From a checkpoint of a small self-supervised image encoder.
Training: adamw at rate 0.00077, 9600 steps, batches of 32.
Data: trained on rendered rooms with furniture, 4.2 epochs.
Rows from block 5, named by matrix and row number. Rows with one number belong to one neuron. Each number is 128 + 32 x the weight over its row's rms, rounded and kept within 0 to 255. All counts start at 0. Numbers have three digits each. After the name is the row's rms in percent of the matrix's.
# fc1: MLP up (model.blocks.5.mlp.fc1.weight, 3072x512), inputs 256-511
# fc2: MLP down (model.blocks.5.mlp.fc2.weight, 512x3072, transposed), outputs 256-511
fc1.791 101:128128184128128128128180128128128128177090128128128128128128128128128128188128128128128128200021128182128128102175171128128128128214128128128080128078128128128128128128128171128128128177128128128128128128224097087128128181128128182128026128128128063128128128128128189059190090128128074098128128128128160128128060070128128128128128128128065128128128128189128128128128091057070128128128128190128178128128128176128128128128128128128128128128128128128128128128128058171128098128224128128200163128128128093128128128128128128080206128128128128128128079128128128083128128128128128174128194128128128128066061128128128128128128173128128128166128128128084071128068128128128128128128065128181128128128128170128128128128128176128067128128128128077128128195168179181070128128156128
fc2.791 082:128128128114128128128128128128041128128178128090164040128128128128128128128128128128128177128128128128128128255205128128128063128128128128185128128128128128128128128128128128128128128128128128205128128061128128128224128128128128209128128199128128040128128128128128204128128128128128128128128128128128128128128128128063128128128128128128029128128128128128128192128128089128128155128081128128040128128027128128128128128128128128128128193073128128192128128128128207128128063128128128128128128128128128128128128105128128128128128128128094187128128229128128128009128039128128128191128200128128128128128128128128205128128194128203128195128096078052128128128128128128128128128128128128180128128128128187199128128128128128128128128128128184128128185128079128128128128029128128
fc1.792 094:128087128068128128128128128128128050084128128128128128128128128076128128128128128128207184128128200177180128128128128062128066128128128128014128178128168078128080128128128128128128128075128090208128087128179128087128128128048128177128128164128128128128128070128128128180128175073128128128128128045055128128128170128070177128128087128128128075128176128128081128128128128071128128128128240128203128128128128184128128128167128128128176128079128128084128128128128128128128128128128080128128128128128073020128128082128128174128128128128128128128128187128128064062128128128128128128092128128128090128128128128128128198128077128184128128128164128128207166128128066128128128128094069128128128072027128128128128128128128128128128128128128205128128073128093191189128128128128091
fc2.792 086:128128189128128128128058128192128128128128128128128128071194195000128128128042128128128128040128128128128128128128073128068128179128128128128128128128080128081128128128128128128128128128128128128128043070128128128128071128128128128128128128128128128220128128128128128128128128128128165128128128101045128128128128128128084128128128128128128128128193128177128128128128128128128128128146128089128128128128037128128188128128128128128128065128128128128128035128128128128128128128128216128128211128128128059058128128128128128128128128128204053128128128128128128128128128128128128170128128128128128128128049128062216128128128128128128128128128128079128128128128128128128128064038085128087056128128128128174128128188085128128128128192008128022128128056128201190128128071128128
fc1.793 095:092128128128128074128128128128128128086128128128128128128128128060128128199128128128166128128128128191128128128128128128062128128128128128128214128128069128128048128128174128128128128169128128128166128128128128128200128199128177128128128128128185070128090128128128128128128128170128128128050128128128212128176128160128128128083128076128040128128175128128128083128128128128128177128128128194187128128128128080128128128181128128128128169128184190197128128193128128128128167165158065083128128128128128128128128128128128128128128128128180128128177092128128128128128128128193128184128128128128128128128128071034128128081128194128128128053128128128128128128128128128128128128128128128128128079128069128128128199128128051128128128128128128166128181128128128128083073128128066
fc2.793 066:128128128128128214128128128128128178128128128128128128128128128128128128128039128128128128128128128128128128128128128128128128128128128128194039128039128128128128128128128128128128128128128128128128128097128128128128128128128128128128038128128128128242128128128128128128128178128046128186128128067128128128128128128128128128128128128128218128128128128128128128128128128128128128128128128128128128128074128128128128128128042128128128128087128128128128128128128128000128128128128128037128128128128216128128255128128188128128192128128128128128092128128128128128128128128128128128128128128128205128003128128128235128128128128128128128128128196128128024128128128128128128128036128192128128212128128128128013128128128128128128128128128128128128128128128255128128128128128128
fc1.794 106:128093128128182080152172128177128201128128128128166128128128128128128128226065128128128068157128128128128128163128128160128128128128128128128128128128187128128089128128128128168128164128217050128128177128128068090200128128085128165128128168128098128091128128128128177128128128051169168128042075128128128128128094128128128080128071163128128128128128128128128128076128128090128128128091088128084128128128180191049182128080080082128072128128093128128163128128128059128128128128196073128180074175128128128191069092128128128128128128177128128128128128087067060128128128128198128128128128128128187084128128128065164128128128105128174128128128182128128128074128128128128128128128178128162128229128204128078128087128062128128128062164128128128097128128128128083128085128128071
fc2.794 145:128174128128221149148086128128128198128061147128128128128081081128105128191076128128128128128098087128128062128128128128128086128158128128128146169128178087182128128128128128128157149128164043166069128151128079128128170128099128128098128174086128095149106056108169172080211128098074171089085074128128200128143089128128128092128084164128128097128107103128128068128128128060128128171094075107128152164062166191128067099128081128184128128098058186128128172203062102128128128200128086091174128128169081128128128128128148147128128170128156128128180128128128106128112102112128128128164086156091180128066174089128128128076128096097128128128075128128181091062104128128128128128128068183128128182128188128128093128097128128128128063177128186128084153128128128128128128128168128
fc1.795 102:128128128165128128128128128128128128179128128188085128128174128128165128128128128128128128128128128189192128128128087128128128070128128169128128128128171128128128128128096128056128128128128128182128059093072128128128128128071162128178128128128128128128128128128128128080128128165128128128086128128128175128184128161128128128128128066184128128162128179164128128092128128161070063128128154128091128128128128128228128154128056128171180128128128176188128128077161128162128209128128128128176128128081128128128128128175128202046187128128128128128128128128209128128103128128128128128189128128171128128128058128128128128128074096128128128180178128166128075059128128128128081128128128075128128128128081128128060084128128128185128128201128128093128175128128180210090083092161084
fc2.795 093:128048128128128128080128128128128128128128128059128128128128173128128128087128079128128164074128128128128128128128128128128128096128128176128128128147041128128128128009208040204128128128051128128199163055128128128128128128128128128128210128152178128128128105128128128171100128128164128128065161128068128128128128128177081128128128128128128091188128128128128215128128128194128128128128128128089128128128043034128128128128201128128181128128128128128060128074178128128128128128128128128034128128128065128128128128128128128148128091128128128128128163128128128128128128196128199128128128128128035128175128128204157070128128128170093128128128128038128128189255164128128128128128185128073128128091128128128128128128128128128022168084078128128128128101128128128128128128187128
fc1.796 108:128182128128128097128128128128091128205095128128088128128128128128128128128063070096128128128128179156128128094128094128128128128065086206128128171128086128091128128128068071128128128128128128178128128128128093128088128128128199128128173128172163128128128128128083128089128128128128128079128128128128198095128128068082128073128128027128128076128177128178128128128128128128128128128058128128128128170222085128128128128128039128128128128128159128128128128128128092128128128073093128128181128128067128064128097202074128128128128128085128009128056128072167128128128074128128079128180128128128128128179065128128181185170070128128187128128128128201071080128128128128128128049128073128166167128128128128128128128081128128128128180128128089128191128042182165162090128128128128
fc2.796 110:128094128128128075128161128128128084177184128128154128128128128128128128051128128181128128128128128128128128168128184128128128128128128128128183128128128128128128128078128128151075072128128128128128128128128173062187128128128128128128154128128211102128128128128128182196128128139128128128128128160197128128058128128128128128061128128128034128128128128128128128128128128142128128128128163128128128128128128080170128057033176053044128128128128128128128203073137128128128128128128057128081096128128069128192066081128128128128082079128128154128128225205128073069128128128128073128128128128128128128178175072164085072156224128174100128128171128128128128128128083128128128128128128128128128128128128128128200128128128128063065128028128128128128128128128081128128128128128084
fc1.797 096:128178179128095128128128079128128128182073128128128128169128128084128128083128128092128128128128128128128128077128128128128083128128128128128128178128128069088063128052128178083128078128128128128067128075128128128169128128128191128128179128128163128128128128128128128040196077128128128128128176191128198128228128165128128128189075065128128128079168213128128128128128128090128183128163172084128128077128128128128167128128128197128176075128128128128171073172128097128060059128128088128128191128078128128077128128128128201128128128038128128128128128128169128128128180128128128128128128128079089128128128128128128128128128128128171128128128128160128128128128128128128128128128128128128128128128128128128045128128128128128128128202052128128179128081128206190056128128128128
fc2.797 068:128074128128128128128219128128128128128173128076128128128128128128128128128128011128128128128128128128067128198128128128128128128128128128128128128128128128128128050055204128128128128128128087128128128128128128128190128104128128128128128128128128128128128128128128128212128128128128128128128128128128128128128128128128128128128128128128041128182084128128128128047128128128128128128128187128128128128163128081128128128128213128128128128128128128052220220128128128128128128128214128128128040128128128128179128046227128128128031034197128212128128128128128128128128128128128128128128128128128128128128204128128128128128128128128070128128128128128128128128195128236237190128128169128128128227128128128128128066128128128128128128128128128128128128128128128128128128128128128
fc1.798 100:128087128128098128181128219178193128128128128128128128128128128088128128128081128128128070079193128199128128128027128128128128056128182128128128171128128128128079098128170128128128128128128085128128128128128070073128128128128128128128128202128177128128128128128128128128128128128128128128128128206128128200128128170053128171128128033172128044128128128128181128128128047128128128128128128128128128128128128128128128128128128128128178128128128128128128128182177128128128128128052076128191128079128128082128128128128128241128128229128176190101128084128224128057097128128128075172170088128162088128128128068128128128128128128128128128128128128128128128128164128128128128128128128128128187128128128128128128049128229128128058128128128062128128128047128176128071128128128071
fc2.798 092:128128128095128128128128094128069228128128128071128128128128128128187077177128128128128203128182128208128128128128128128023057148128128128128128084128061061128185128082217128191128204128128128158128128059128128128128128128128128128178128128128128128128128128128128128128128128128128128128025128128128128128128128128128096128128128128128063128128128128128128128128128128128060128128128168128064128128128128079128196128183193128185128194071128216128128128128128128128128128191128128179031128128128128101128128128128128128159128128128046128128128128128128128128128128128128128158128128128128128128092128128088128128128128128128020128187128128065128197128233128128128128048128128128128128212128128128128128128128128128128047197128128128128184128128128128128128128128128128
fc1.799 109:167128128128128128128128180128128128128053071189059157094081128128166128128128128073070128128128128128128169158128076073199128183128128074128128128208128128128128066128128094128171128078128128128128128128128128128164128176083168128128128128078128128087128128128128090128128128128084128128128128128186168174167091183128101128187100128071075128128128128128128128128081128085168128175128185128128182193128128128179128128128128128089128128128128128128128128128128128128128128128128128128128128128128128128128077183128128219128128128076175128075128128128218128180128128090128128128247128081200128128043128128128128072128161128128128128128128128128128044128170128128022025082084083128128128128128128128225128128128128128128128094072128128128128128077128197224053051128128128
fc2.799 108:128083128128128128128128128128128128128128128081175128128128128128128128128128128128147214128220128128128128128128128182003128128128128128128181128128069037128128128072128128128128128128128128128185128098128128128128183128128128128181192128128217172128113085073170128128162128100218157075128128128128128128128128128128128128128128128128096058178128128128099128128191128128157128175128128128128128128128128128128049047104128128202128128061088128128209128128195128204128128128128128128128069091128030128128128128128177074128128128158075128128128089128128128128128128076128210128128128075004128075149128128184128128128128128128128100225128128039128169128128182128183128128128128128128128128128128128191187128083128064128128128128128201128128128128093128107128128128211128
fc1.800 096:190128128128191128128072128128183128128128218128128128128128128179128128128128128079128088128128128089128128063128128128128128221128128088128128128093128128186190128072128128128128128128128128187128088128175128128128128074128128128174128128171128128128128128128089080128128128128128128128075128128204094208128128128128128128128084081128167128128128128082128128128191128128128128190128128128178128128128128078128128128128128185128128128082128094128128128128161128128128128128079191128128204086128128128049128128128227128128128128087128179208128170128128128128128128128128128128128128174040173128128128128128128180128128204128128193128088128128128128128128197128128128128059128174128128128128128128128128128128128128128174128128084084128225128128128128128128069128128128
fc2.800 116:128128128128128128128128096128128128128128210128069128128128104128128175128128128085128128128128088128110128063128108128128128128128128128128068128128128128128128128128128074154168177076176159128128086128128128128093065068128128081128128101128062128128179163153128088128128211151076128170128081068128099128186186128128082128183128128072212161084128128128128128168128164128128052128128128128128128181189128128099128128128096128128093128151128128074128128128128128049128128128128128128128197185128186128128128177128084128128128128173196128128128070016128128187128153176076128157128128180128128128084128128091128187128128128058128128128128128148128073128128128099128128128128128128128128171128128128128128128160067128128193155185077085128082128128163172128128128084099128
fc1.801 106:128128128128128128128128191185128079128128128128128128128090128128209086128169095128128044081174163128128128128128128198128128128023128195128128128128179085128166186054128128128128128128087128128128170182128081182179128227128128128128086128161128128166128128024128085128174128077128128128053128170128128211128027209198128165128072128128128090128128128128128175128128128128079128128128166128064128081162128128128128084128128128093177202128177128100161128128128128128128181168128128196128128128083069128128090128128128128095128128128128128128128128128190167128128128128128078128128170128128128128167128128193128128128128128128128128219128128128128073090238128128066094073128128160128128128128180128088019075128128180128128181194053128085128128042128196128083128128128128
fc2.801 098:128066128128128128050128128128171128128128128079128128128128128215128128128128102173064128089128070128128128128128128128128175086194157128128179153166128128128167128128128128128128128199128128083182128128128128128128128128128031230087128141192175128063128128128128128128128128091200128128188128128128128128128128128185128128128128128128128067180128177128128128128128128128165128128128128128128128161128128128128051128056128128128128128128128128128166128128183071175128128128128128079128128128128128128128128128128128128181128128128128128128057128221055128128102128128128128128199128128128067128168128128192128094128161128128128059128173128128128128128128183128189164128128128128128128128128128059235187128128128128128079086128065128128128128128055079194108112242128066
fc1.802 089:128189128128128128128128128128086128128128128128072085128128128128128128174073128128167128128128128128128128128128072128186128128128128128128128128128128128128194128128128128128128128128128184210065079128197036073128128128128128128128063128128128128094128054128128128128128128128128087040128128128128085128128128128128128128128128128128128061128128128128128128128128128128128128128128128128128208128128128164128128175128045128206128128128086128128128128128128128181172128128076128072185128128128128128128128128128128128171175128128128128058128128062128128128128128128171128187128192128128128128128128128128128194128128214128128128186128128128076128128128128128128128128128070128128128066128128128167128128128197128128128128169187193128128197128128128205128066062181077
fc2.802 089:128084128093089178128193128128087076035159128065215128128128128128184128128128128128128159128128128055061128128128128128070128128128128100172128084128077128128128128128128128190128128128128095128128128045128128128128204128128128199128128091128128128128128128128128128205157128128128128185128128072128084128128207075165128128060066128128128128128128128094128128128128128175184192088128128128128045178128199079128128083077128128128128202128128060182128183128128128104128128128128128128128074128186128128128128128128128089128128108128128128128087128171066085128212128128179128128128128128128128128128128128186192128091128128214128128128076128128128128196128128128128128128076189128128128128128082128176128206128128128128128128128128128128128128056061105128213128128100128
fc1.803 085:128216128128128128208128180128128214128076128218069128128193128128128128128128128128175073128128128128128128083128128077128128128128128128128062049169128128067128128128128128128128128191128181128128128128128068173128128128128128167199128128169128128185128091071128128053128128197168128066061222128128128128201128195128128128128128128128200128063180128128128128128128128064128128128191128128055128128128128128128128128128128175168128128075217128128128128128128128128128128128128128128128128128128192128128128079128195128000079128053128128128064171128128128128128128128066128172049190032128128128183128128128188128186086172128128128128174128128128128128128128128128128128128075128128128128128128128191128177128128128080128128128128128161083172128188128128128128128128077
fc2.803 077:128083128128068128128153128084128098128195128128128128128053210128128128087128073128128214209031128128128128167128128128128128128128128128128128128128128128128128128209128128174128128128128128128128128055128128072128128128128128255128046128128128082128128128156128128128198128128128128214128128021128041128128224128128128128128128255128128128128128128128128193128128128128128128128128128128128128128075128128156172128128128128128128193128128128188128128128128200128128128203128213025128060128197128128128128128128128128128128128128128128128089166149128128128128128128213128188128128128128128128128074128075230128015128128168128128128128128093128128128128065128128128128171128212128128128128128128195128128179128220128128128128128128128128208157128128128128128128092128